config.yaml
arch: "caformer"
model: "image classifier"
dataset: "small renderings of single solids in any pose"
train_examples: 395000
image_size: 32
crop_scale_min: 1
horizontal_flip: false
targets: ["solid", "light from"]
num_classes: [24, 4]
norm: "layernorm"
norm_position: "res_post"
hidden_act: "relu"
mlp_ratio: 3
head_dim: 32
fused_qkv: true
qk_norm: false
parallel_block: false
inner_norm: false
moe: "top_k"
drop_path: 0.15
num_experts: 32
moe_every: 2
expert_mlp_ratio: 0.5
experts_per_token: 2
shared_expert: false
patch_size: [2, 2]
depths: [4, 4, 4]
widths: [64, 128, 256]
kernel_size: 7
mixing: "mixup"
loss: "cross_entropy"
optimizer: "nadamw"
learning_rate: 0.0014
beta1: 0.9
beta2: 0.98
eps: 1e-06
max_grad_norm: 0.5
ema_decay: 0.995
max_steps: 9700
batch_size: 256
epochs: 6.3
lr_schedule: "cosine"
final_lr_fraction: 0.1
warmup_steps: 290
weight_decay: 0.2
Rows from block 8 of a small image classifier, named by matrix and row number. Rows with one number belong to one neuron. Each number is 128 + 32 x the weight over its row's rms, rounded and kept within 0 to 255. All counts start at 0. Numbers have three digits each.
After each neuron's rows are labels from the 100 images, of 14848, where the neuron reaches its highest value: "responds to" is what is common among them. Only what is clearly more common there than usual is listed. The data: small renderings of single solids in any pose. In brackets: how many of the 100.
# fc1: MLP up (model.blocks.8.mlp.fc1.weight, 768x256), inputs 64-127
# fc2: MLP down (model.blocks.8.mlp.fc2.weight, 256x768, transposed), outputs 64-127

fc1.719:096179137141069201167103110142119148162160102126171150137188100085182124144106068153143121085174099101170128099114080096167123121182077188142105146131139148125126174118155131166104195082145141
fc2.719:136131118136085128118103165150139135126153223072100095149101141120142119162130137077151132162135125164105179100138088174098166143145157131150121136154151111118109152111184093101211163181098176
responds to: dodecahedron (27)

fc1.190:089162103135108172107103144157118100166117115116159123124179124128191140128072081110113103129133102156137107149161117112146120103145126168130157133133071199149129196160098119178091173126121095
fc2.190:100154166138070164138093154157115156193148202048127085145121151120137066168133130090195111111146104122149156109135066085122162112151147152128087125162168157110093141081185142142176172121084139
responds to: light from: behind the camera (50); sphere (38)

fc1.298:116162122146138173126104121127113163176142098157188115124193140103140156149090049125125080120150090114160121159106109055167146121180088171145097126127108148153163169114145137135058159094109151
fc2.298:090105169105082135137088124191124183164188201112101081124096156115125093172172131136169104127127109120125162105104104112108150135153144137158103158160180098114094142079201143119195168124127117
responds to: light from: behind the camera (53); sphere (29)

fc1.287:150167105144172134165086159098099172188145127105157074120186160144113104192107062132145072106142093126154171159131121063175186112173112160142137120129104103164162138092170155123086131086095171
fc2.287:112115132124095139086118126185133195137163155116121114126095182128105153157155140087151092165087105169091137122120142156093141118147198124133130168183165078090155115111195148118194152148130123
responds to: sphere (30)

fc1.600:090150106150098160181066128141154127141140157155134108095184159116104137140089135193105089110094144116165134102138158090148140151146089201135074126152126099145157168103184158130130152115108174
fc2.600:079119150134123098128124115196144145133158173092118089147095134108149110117146209094194123118138139146104121105093117160122160112127143136164139125114161113124137118109124149120163159139113104
responds to: white (34)

fc1.412:154145109128143109092104158090112147183104127118183106139170147140107107183075107092111091148125111124142159164189162111155146081130105180089147124125106118132184172149128101120090103102088144
fc2.412:043126191102087156153105103210146184197145169118138060136116152114124104169157145109177116116116110105132118109137118075141147115172165140129077143137163109110136180100163148159171185092105115
responds to: torus (36)

fc1.306:117157142127120174177096114126099199189156117122182118105179098126117108182097054146138068100141088103162142125099096074167142112172108179136111134133166113138163138078188135155091171092116155
fc2.306:118115133145091135110100146182136180144167205096096126123094170133105134181147117114180099171097099134095157125126122160093159128156174142134103164177162061113130136100218112103213145149120144
responds to: plain (91)

fc1.345:117091125056046149116134164144131138082104115129164166143108138206043163178112144106119129171071098113126117164166149095084077091098183121091115184207139083045105168141128159174187190139180083
fc2.345:046121174122114126141127102227163119143133122115125077155109136092152116115137181114178143095155153117117110135100107118158156129155138138153120089116144130154131121106149151128150176111105120
responds to: capsule (28)

fc1.749:103151135133121179176104111135097188193147117136167104107185118113116123175112035143134090089141093102143146151100099056181143123171104191154096131128137132139155140071177148154099191102119140
fc2.749:109127117145096124082108136165130179148169196106092127120080171120124147157135133084161091175093101167087157131115114181078159123141176133137130177168146087105118125114202109102201145175105131
responds to: plain (93); sphere (36)

fc1.383:112155151126100192143149078156108132134137077146163139145148097071184151111131102123108139096168111117148098116092095085176135139165084137148097129121119150126125185147106148169103192109154103
fc2.383:125116157123106113115116155151154144143156202064117074143095140146126052167157167094190131135142131145121167110129087155101144117118166112139148113138181111100098127109184131102195141149099150
responds to: sphere (27)

fc1.379:103163114113123176140153084147116133134136092140148118122165141094178148114118081116096112113159111125130087122109104092184150123159118138157106122124086122131161162155088145173088182110137108
fc2.379:131132121117093124122093169140161159152154212072105068125097167130123060186143143072177108132123129136133176101146100158113157125142179115140138133148155108122108113128203158117199144147097155
responds to: sphere (32)

fc1.597:108169105121089200145129103149111132134138087135173123133172127094168147124100080111105122101160102122151105130114098065179135122172105144149129129133101135133142187154126160182092185106163115
fc2.597:123130129133105125136085152157149142150159219079097063130102154117139071167152141103170118123146116138128177092135087168122170136143145137163127116137159114133100151110192136090186136139080161
responds to: sphere (46)

fc1.259:089124128121124194179093145140091116144148137092148094129156114129173113122117087093151140103180086159157172136099077065164148105138100197183127150145113183179109152068147176156127211124126127
fc2.259:127144134160130127102103160130141140150129201066117114152090141113159112112122167078172118165105139157131163104119090150116174105136151128121119117147163139118116071116177114114184141164059150
responds to: light from: right (57)

fc1.636:068150080141150139116075152136131064110148169114094126117162129089205154050116079126112146121152169137135135127104085101146149126143102158164163095082104229177095156138078153140084135154117097
fc2.636:094119151094143131114136096174117139130147133107130098144099122115170061082137140094194162131135144160123130099086088148127137101132159108149103116141163180112108054109112139135173156129103131
responds to: bumpy ball (54)

fc1.735:137120114125169114130120159114088194176148126133180099125134115179077140183136072124131074144121082154108173205102104096083123088144147147140165140144142145128135118082171140120108113120117133
fc2.735:091114198153092140087182095182131182174142137123123153137095133128115203141158154114156124171107122137081093154116116123098138083134195126111091143147177137070126141110151121122179164156126091
responds to: red (25)

fc1.168:102151140148100188168101107154105185187164110137166124111171092108146114153121039173134094077180096126152138128078074077158135132191105177178114144137156128152134151081180154135101167097127154
fc2.168:126134124131086129104090158144132148125148208071110118149090163134131142162111125081164113188116106169098167113163108176080156125134158135129107165172148070102109149106199073135220153175115160
responds to: plain (93); disc (25)

fc1.744:144126134133083163128114115158115098112127123146155183168098074099180141105120163157111169107165107148135137148098089120104072151137079160131128172158123153120056191144112146150130151108194109
fc2.744:112145171172116110094157088148148153160136130075150103163112108111171111138141175081200157120167130139118119109107077168124143095135165112119140101099182158106111112120119103115126146133114140
responds to: light from: right (62)

fc1.246:194127148134146138114151114084128108082129116073153174160114122124146082107136145073185189151158131150165133081121106155121124079063128085107143145133169115098064079124097106123131116124143132
fc2.246:110108181110122142126152133163139154115138142052154098129077134152108104148129207095196112132108116122105154141119127151114130082104192126134125131165190092106137073080158138150154172159123105
responds to: black (28)

fc1.295:111135140140134144111154080153117107133115062171143128158134134082164186074147120078114145115160147141125072140126139070162142144139123105143129120108116164132139155150075132144101176131129098
fc2.295:130112175117115124121131132153115151152140176046135075163105126159131049186164189101204148134136112126132150119121102134092129072106181109120140138133191129086099123090153129124176150133123108
responds to: blue (27)

fc1.282:160162062145127100106087195085131090160116162125126096158138162143156132186089149105105126131111083157117134158162146110111130140158145142130143131121040149154141174186124159103114102107112126
fc2.282:077111176148136093144133116184127115146123155121122086170080114098148136118177206102179146096161147123119154121112115131113158124131138119133138101106157165140110106111122131102155141115111135
responds to: spring (27); cube frame (26)

fc1.40:134098152125090123122105151113124108148103142093143172139102085175073111162113173181134134163082148116151151113196156174088095100092112152062119113131161104102138130125144072130180108107112152
fc2.40:052158185167125129110083096188149168167137170060110112105142140095135124131116169117212096119137150105127168116150154170138159098136132180117113115111163130134152164088137105120132174124096120
responds to: star block (31)

fc1.253:140137144108107201177136114137080143136138107107170132156163118103155109132132087118135135088190113094172131087093082089202155120153095145155082123134132115130138136111133167177121187093135147
fc2.253:128124126112088126117099168159163160138159204075097073127099169139116075167148155098170109144113129138122170093142119169111156128131176124147130134161154093107126129119202144123213151162100154
responds to: disc (25)

fc1.559:158126131068133127122169137111069129117129118080163111162132117148145093140115135068150159149171121142143104116125103098148141049106139090122110124123117133070109106128101130176145166121127110
fc2.559:099127167118084168146103166158138166169171168059137087125089143140106090173123187108189096112100106121115177113149121141129150092136160154138122140156171118114128116093201158148167164121083126
responds to: grey (26)

fc1.676:176131101118133112108121165077101086143086101114185137198116124158137142166078152090089153146124094142144095146199158098116112086108112121090117113104057134093144156187072124122126124078133110
fc2.676:088146181140100134147081136173148142153122188041134080138123140116142095163125204098227099100149130104138191136143134153130164096129140161114121110139151141128119139098150121130167162104093127
responds to: torus (31)

fc1.164:120167073155145119136060196095120069135127166110134118129152163132167140146096121119119106139123102153145187176125131089123134144169128169145171141128061169184130172140136169109092119115111130
fc2.164:072103166139139094121135107172115127149150161099121076168086119107152120122178181095198143112165133124109138120104101114111158109139140117134114112114156173128112088096135138103159151119113123
responds to: spring (40)

fc1.380:095123124125178120116130127128128071062114144124093142112137106095178108018144129129173167136143187159129141085093124181129130143097124103153150111118144160167093123105085089124111117181123117
fc2.380:109114172126136173129179112142095150119128109070163135141119118127138112105144167066196154143135168111130120117110131126144149037120181100098115100139173131095133064103121129167135177122123119
responds to: cube frame (51)

fc1.224:168125115122125106066125153103132105104081088108202157176110139190096148146075165096103126177081112138130110191188185127090090082076125129081135153134104130083116129176072117106129119113178083
fc2.224:089151175127127157137094144162122159151133172011138071130136149126148081162100144090236081116148140113134164130156108124139162061133147161124105108136147123138145104098150101145143181120087145
responds to: capsule (27)

fc1.272:138083167116093129129099139123102138098092141071154184151117082185079129142125144149198152168093148129164194131151150162081097079071132150065123153155178107109102139080119076155159150110149143
fc2.272:076136203175109144111150077169152165151109134091130122132121136081165177125140159128176128135135146105116114109134129158138143112142146145092069096126176125126162133110149085115144156121107123
responds to: grey (25)

fc1.567:179148155127140123111179106097086136156125081118159134178130110108164120136141129082124157115177114124151090113114102110153147099126130104117118095079130157105120143159098111132113133107118120
fc2.567:123121152107096138115110150155136157131152194047137073149092140157121081176142205106200123123114117123128178109131118134111123085115164128134119143151172114094118129103171143122187160123118121
responds to: bumpy ball (25)

fc1.361:127166099127116147097102147106111105144102105116189132141179146146154147135066080091120105173112111143142110151170152088146130091144108169102142123138083163130171176157098112157084146110114115
fc2.361:089145181103078190180090132181115158185143191085133059127141134121137055178141136125196128102157122084168171099122080085142158115161128158146100124153173139121106138060174153160162188092099148
responds to: egg (25)

fc1.4:130161123182199088099115125108143173184172137146090068071145132112168120120155043112144111101137112153118146135084092153140176136172140115178193100078145181185132081130152117082085083119079140
fc2.4:069123147106127138093145094190132140122142131131143105165081152128144111100134184085167169144126141167099089093100101122120123097107160121125111139142160121103124114121109165129156169119137078
responds to: bumpy ball (26)

fc1.140:163086137126139092102135142109119094130086088111173167207084094166100141147117211123109159152129109136131094163174164109073078108076105118072111131113136137088097125138081109104149100101163106
fc2.140:075147176166140118100093125163134155139126162043118124134130133119146122140109200105246104122147136120116167143138128157121176062123128163112112110114164120123143139087129089106135165128085126
responds to: star block (27)

fc1.322:147128158125066169133105112145069180179145128095194169168126055147117120193104110123164139104159076134156168136118074109093093087149103209121137153162182119093100160091183111146153185074158141
fc2.322:107124159175099138133133120169167142136145186092105120167094125101159156145154150104172156135154143128110151089126109187106176143128185156124091133141183111108130120122178080103199154165099162
responds to: plain (90)

fc1.528:088134163097071200138101132158068150150164125094185150150163075153147125145104080128163125137160104131150130130115102072129103063145105183128121154157155152098105172086152143215144231109147120
fc2.528:100114186172107121150106138170144144153138194075100094137098130099175135135179130118196124135147154124107161099119095148111172153132139138138061115134176133148112153090174086102185158141080164
responds to: disc (28)

fc1.371:157120116136070162135100135148147108102134162122147180164114100121128126108124154166121170104152106144150194129092103151120089171140102156135156170175145104134091176135157170131138118117172132
fc2.371:089123172147117109105153101179127139141140156070129086166110114116164116110149188092203152123167141142107133138108097156135154090125128133138133124103167150109134129097118129132136182134110136
responds to: white (27)

fc1.99:194112156100154128133149132083088147096124140083151136155105106145114100136188121084198148123167119118163152126079088115131147062112143101124127115136162131103101096106126122137141142104137131
fc2.99:116096168128093150108151136166123183133131154090121120144077151157102119148149191110172116138094131132083164125129147155098115116120212130109123141173176107091132084099168136136165170152115132
responds to: black (25)

fc1.590:121170069149118139144051184102147084135122168132116102125160154128150131131082140157104120135117125148145179140136137107130123173158120171139161120132061160175159179150150141106087101109104168
fc2.590:078106178124130106141135098177142129135139163095116061157088130119159110110173186085195144119158133136115131125104112139121174114128140129155132127123154158136124069086120140105168156130113129
responds to: spring (54)

fc1.643:117173115157163137137100114111138163172123103141163081106201155096133140161097053118117073104134107118144138151147137095187179128182097181130126109111111119178202137124135121122051142092104159
fc2.643:108136116121096143107110141169150197138163181112118087111102202118110121167138129077140086139088098143101138120119126149101154145164194130135145173180149076106148114113213158120193142147116127
responds to: light from: left (50); sphere (26)

fc1.611:163159097125160144166074171084086137177120145081153072140177164148122088188111088090137084113150090126159172151165130081175193118152132148146136104133083112159161109111148147131103135100075158
fc2.611:085132123117102133099109139173154181154170177124106074104100201124125119161131135082148083145082098155095152133119126130107166120154174133144150166172152103109138117114182176125183162136127100
responds to: torus (28); chain link (28)

fc1.343:125104103102169115162094164109145143081161149117099063073137182165075115135143108084153066137083110156099183169124144092145164110106175115192170164181140067142106026090138162123115146188128118
fc2.343:100111166098122164132163136136151149120141127068147089139086141138128101126124169099167136147097135118119113100152153121145149062119177119112104098151171095092146089148166154157183190120130114
responds to: capsule (26)

fc1.9:119112107149173035086142147126152087107104161158062128140083158108145148088167171106140157138110186151088128114135162188094136158114176079110175089110102143156153124165109121086149041173096105
fc2.9:108105194143156121140183113156089129138101134112142130165097066110148127108169158091170177130163170118141128114121130133138152095120158099127128073069141168114127103122085096132158135109103134
responds to: cube frame (33)

fc1.3:131156157127098185164130106129094165155156116120175145150153082097160107157131075159141146070192107102176141083088071111185130123166072152157095131140153118127122160121161137159114179079144157
fc2.3:127131111131082135114103156159146157127147204082104090145091159139130100172122148073142125169118137174109169096170116182102158134122178122132123130152155088102123148133190119127213150164093162
responds to: disc (32)

fc1.468:091134114171175043093143121149150129126137148177029116097097151082157143083185133123139141118129175134098112107108135203108163164136160092147150104070109173171139109154116118087125077171100109
fc2.468:092114194125141137124198114171101127138100111125171127162099088129147127108153171082165195147144162130130093129117129114118130087120179080110148091095137169087123081136071123167156143102125096
responds to: cube frame (34); spring (30)

fc1.185:109113117132115123169126125157176126108154166154063087091106159097146095068183117116131140090147141155107146083078093190138143191135146101187157148144134106162097086112155151112149106176126136
fc2.185:132102143109154135088150119130089122114110094080184151198124105147123108108103202096181155149138134173123122126105132116129121063104120124120127109120157117091133108115099145135130172107142108
responds to: black (25)

fc1.327:150167061141127136146066203082113085126110184109130115155166166129159131168081134107102122129133112142148184140134135103144152154157119158136145121139046126181139187153143170123111106092104148
fc2.327:081106164125124120135145123190119132160144169097126073156089116113155121121167176101192150117158124142111154123099105131123150099132142129150127115115151161117115099112131149130166174125115128
responds to: spring (39); cube frame (31)

fc1.497:111126122153169058110131131138147090097118160169051121106105161096156146071161163139144151125118188147099131101114148195115161165139163102131158105094112152185158121144124111092146066149098135
fc2.497:103109206133152127135183109160100137148109118133143120148104078111159123084177157093170168145159164132134114115096125118132143101119160079144143084079158174112130082125079106140146148122106099
responds to: cube frame (31)

fc1.267:109162155141087192158103098146098173165157123113190163137173083089163122152102065154138120081185102117166147100092062126162120130176081194136115136144171125133134156098161130158100189088141152
fc2.267:122135106154093135115116159160161139119141209080107107157086143114142132160126139071151133160134141156091137094151110197103176134128176129136110151161152091102121149134177088122221155182099155
responds to: plain (94); disc (32); dodecahedron (25)

fc1.437:121102103130138115125136120137109055075110133137119169165090090102171134060117168115120207142167153186119113131104104161099085152091100124121151128116094163152066165162051133137125124147158085
fc2.437:124154191159127132095131125142067152167132131051149103163109114133153056142132166088229152135166146115155146098130095124133148071137149100106139092097170165122126093119121102146120141107099131
responds to: light from: right (56)

fc1.680:128178103152122164098103121101136126153110093128179125138187150122150157133049073107102110138113117125156117156182144104158136100147105176102129126130087135131164165158108126139071142096124123
fc2.680:083137173096073160174086138182137156158145198093117067126133148129122070176152125125197116117129108092145174115123097089129153121157140168153101133167161124132101145065180156149180186103117138
responds to: sphere (29)

fc1.145:156172128153092153146128117126118135167151107164164119160143122078192149127115104146091141077188083124138127104080088094184138179187062158160119135119103150132106203151126172125102145088152127
fc2.145:105126128154079105088130125179164151123140195084116088161102132129155109153151185081164150145143132184093159124107092181094144128122164127154157152147166117112114173124156119102193148168117135
responds to: bumpy ball (25)

fc1.627:147132111090109136094186105167109138109133091166137125161097126120149134109121118086071158126138106150101072141096126097142126127131142072148128125116088115104113145191087154142131126135165081
fc2.627:127127153122107112097108151146139134154142184039142066164096130153143053180134205083209139129140115141130157127138105154113134079111152115130156124127176140098104126117152136125170135125100118
responds to: torus (28)

fc1.584:142176083164102114113074179108122117190130158126138112156146150137167150185095125099105103134125067142115146179155118089106134143183128176115138135134062175138129178169152149106113125101117133
fc2.584:077098187135123103139144109199115131155132161103129094165076101106147129131179202097185141114156137140092145138096101117106157110128137135148140121124166164128103108084131142113162159115128123
responds to: torus (25)

fc1.163:136166061150145116120104176122122071131128124133136124140136141119198144114085128088073142122145094178108119175119082093125120138139117141166173128099046176159108201178089166131094129138147102
fc2.163:103121153126112111103113142161108140162148177061119068161088116124140070143137210093204146111163125138116170113108082133115158094137145121131165124127170161126102104113145144123157138138093140
responds to: torus (28)

fc1.440:087148153105098214181114117152092131148137108112166123151180099104156129121100066116139131091163111107169125121115096074181142108155088189147109125138145153129140184091139153190114223102148127
fc2.440:100139146154108133119089167149139148138154225073100097167106135127152103157132152091180117149130139150107168107125094159093181125130156161153103119138170114141116151087189093116183161167075145
responds to: sphere (32)

fc1.334:161095131086150127099144141089099093096106097054150140171103119156146110109133148067169154153150130133139109130123123135114129038068153092113119142144131135077069070137076102125145127130155096
fc2.334:116127173130092165133114144166148176142154159035141103119100139155113095170120185094215092119098105115119177134138118147121150075129180152133126145166192104114134098100178122135159175150105134
responds to: jack (37)

fc1.214:150167067128116127166064198081131085144108156087138099161160167139146132167086150112115124142130128106166169125173149087167172129156125148117130110128063137168166192161127171134122122074090165
fc2.214:072110174133121118149110123201146123131147184101109078165093124113143106123174191110195137099164128119128141113111109126128160122133133125149115119126169144121123106094146151128162158116123118
responds to: spring (38); cube frame (35)

fc1.230:113143095107111170126127155126111092110083142106155127146185160145144161113092072093142114161123121120140135149178162091165147084117121157113126127145080138143174181163090139203122145106138107
fc2.230:091149178107115160178080136166128160192132187062108056122138157116148034153135133120206113120147145099176185081143113122160188118159125143136107093131155129147133128084159125128145163087058139
responds to: egg (25)

fc1.21:145150056102099129115090185125120103102115158129124129143125150152162151154087139083091142149115106179103144156140139109109101139133140138136158150152048120132118212181120178147128133147137109
fc2.21:068109164138128110120132129176096125157136166098121084170097116111143111126150205101205147117168134134113132117117105114138160093137128124123127103104150164122128120108135142132149163116103128
responds to: torus (42)

fc1.52:098075127132107112132115146142144092085100175146079142137101118167095147095162183167149164155100172124106149133141172175075085151091155115086155128166151130131119159124136110132186104144123117
fc2.52:083130186179154105102148083185120132146117150096121126150129106087157134098152174115196145131148174124118117097121142149139173112135129139137111089082165146137156118119089092099136140117095104
responds to: jack (60)

fc1.524:148127133127160142148117135114094193151140131111190105101136118184088131188135073124155066136118061144109169199135124100111146087132147145126157144152144080140151098093152119138102110116118148
fc2.524:105113159151136121092131112162116201167130142122112153129105169130099192150153144110181094169088131147074154123125158150113152089153182135100125134135175084107152106088185108109176153143114131
responds to: light from: left (50)

fc1.588:096174118140107188123103112135105148168147095135188131128182115110160140143078057125116092114151086126150121152110098070137120113175084189150118137135108177144137174125143135147081186100133117
fc2.588:103125169145072138155090131170146148171161216096100079132099140103138105154170133124191116128151104125115166121103071129101151145172145143147105154162171143124073158079189127098179154134108145
responds to: light from: behind the camera (70); sphere (43)

fc1.481:139124132112145110142161127134142155120180150134081086114097138136146079117174123082168142113154122129118128096087084177122147132128180063185155144126155121108069058107155157122152121172126123
fc2.481:108109146105109150091142127133106138109103117073177141181115113158117118133086211117185150148124126149135133126122138122123112063105131147104105125145169105089134132109130154153139198106135100
responds to: black (25)

fc1.407:167107111126166124148120157109124189144175141142153068088135170171084118186128098105126066139107084145117161184112118094117149112129147119155153135144129074130115068101175154091115100128107153
fc2.407:098102162101105138070179118167111163120150118118148152135092128149124167133147156101170126155084121150109093116115122122112115071118188099115131153154171102064127139139158154172187182155161097
responds to: light from: left (71); egg (27)

fc1.629:108105142144113126151137089187132118124148159174081137135085109074169147073161151170106152082162125156105133107060085163114100198135106143166153160123151167141066174113119139112155145154164111
fc2.629:122156147158152100035141105123115150164118116080174131173117110136175106143094183086194151161153141179117129120104105141108126072117131134092144117084166141107142127150103112114098137110111119
responds to: octahedron (25)

fc1.427:128146133089057169123125157131088144157157115096169137164120093148157118170124112098125150136156082142140117136099063065111091073157123145135130169156126172073055182134143169179135190126165098
fc2.427:080115171161086132122110120184148116155143181073133100146085118099147149143166156125194144111154114122111167149101076108114139114169129157138113132152163169129096124090162151113157169127110136
responds to: light from: right (53)

fc1.377:131134129093083210177102128139089167121147113093206143144158109148107098177118086127137129088145094119171170113111093102159113098145114169145110151173162093102126128077188171175118190095156153
fc2.377:120130143142095134167089155159159139155156224088092061140115153122140108175154128114181111117147117115136185098134089135127181152161139150172100122154160111148134136084201119119192164130087183
responds to: plain (92); disc (35)

fc1.311:090131133154087177153132090183131094101120125158161165132149082088199145062125135189137163103191141140151117099073074143133100157128075169147131153129126191155092194116089115158098169109174115
fc2.311:097192143151087144054134115163110155187162152092142121146113145108172072147101134071183126153151130155117126106121069143106155097145177115118130131130163147081094156146150118142168163157109114
responds to: light from: right (52)

fc1.285:132167105186130137138108158109160072155142128138152130150124103088201186113085136134099122110170096124135137160107087120109124145153098187135118140094072212147083175146127128095093162099135136
fc2.285:114106168145086111099117127181121155157156166078141097164082127131146080145177207100195147116161120143112168134106076150105142112139165136129142140138164168104111112105149144113155133116129135
responds to: bumpy ball (28)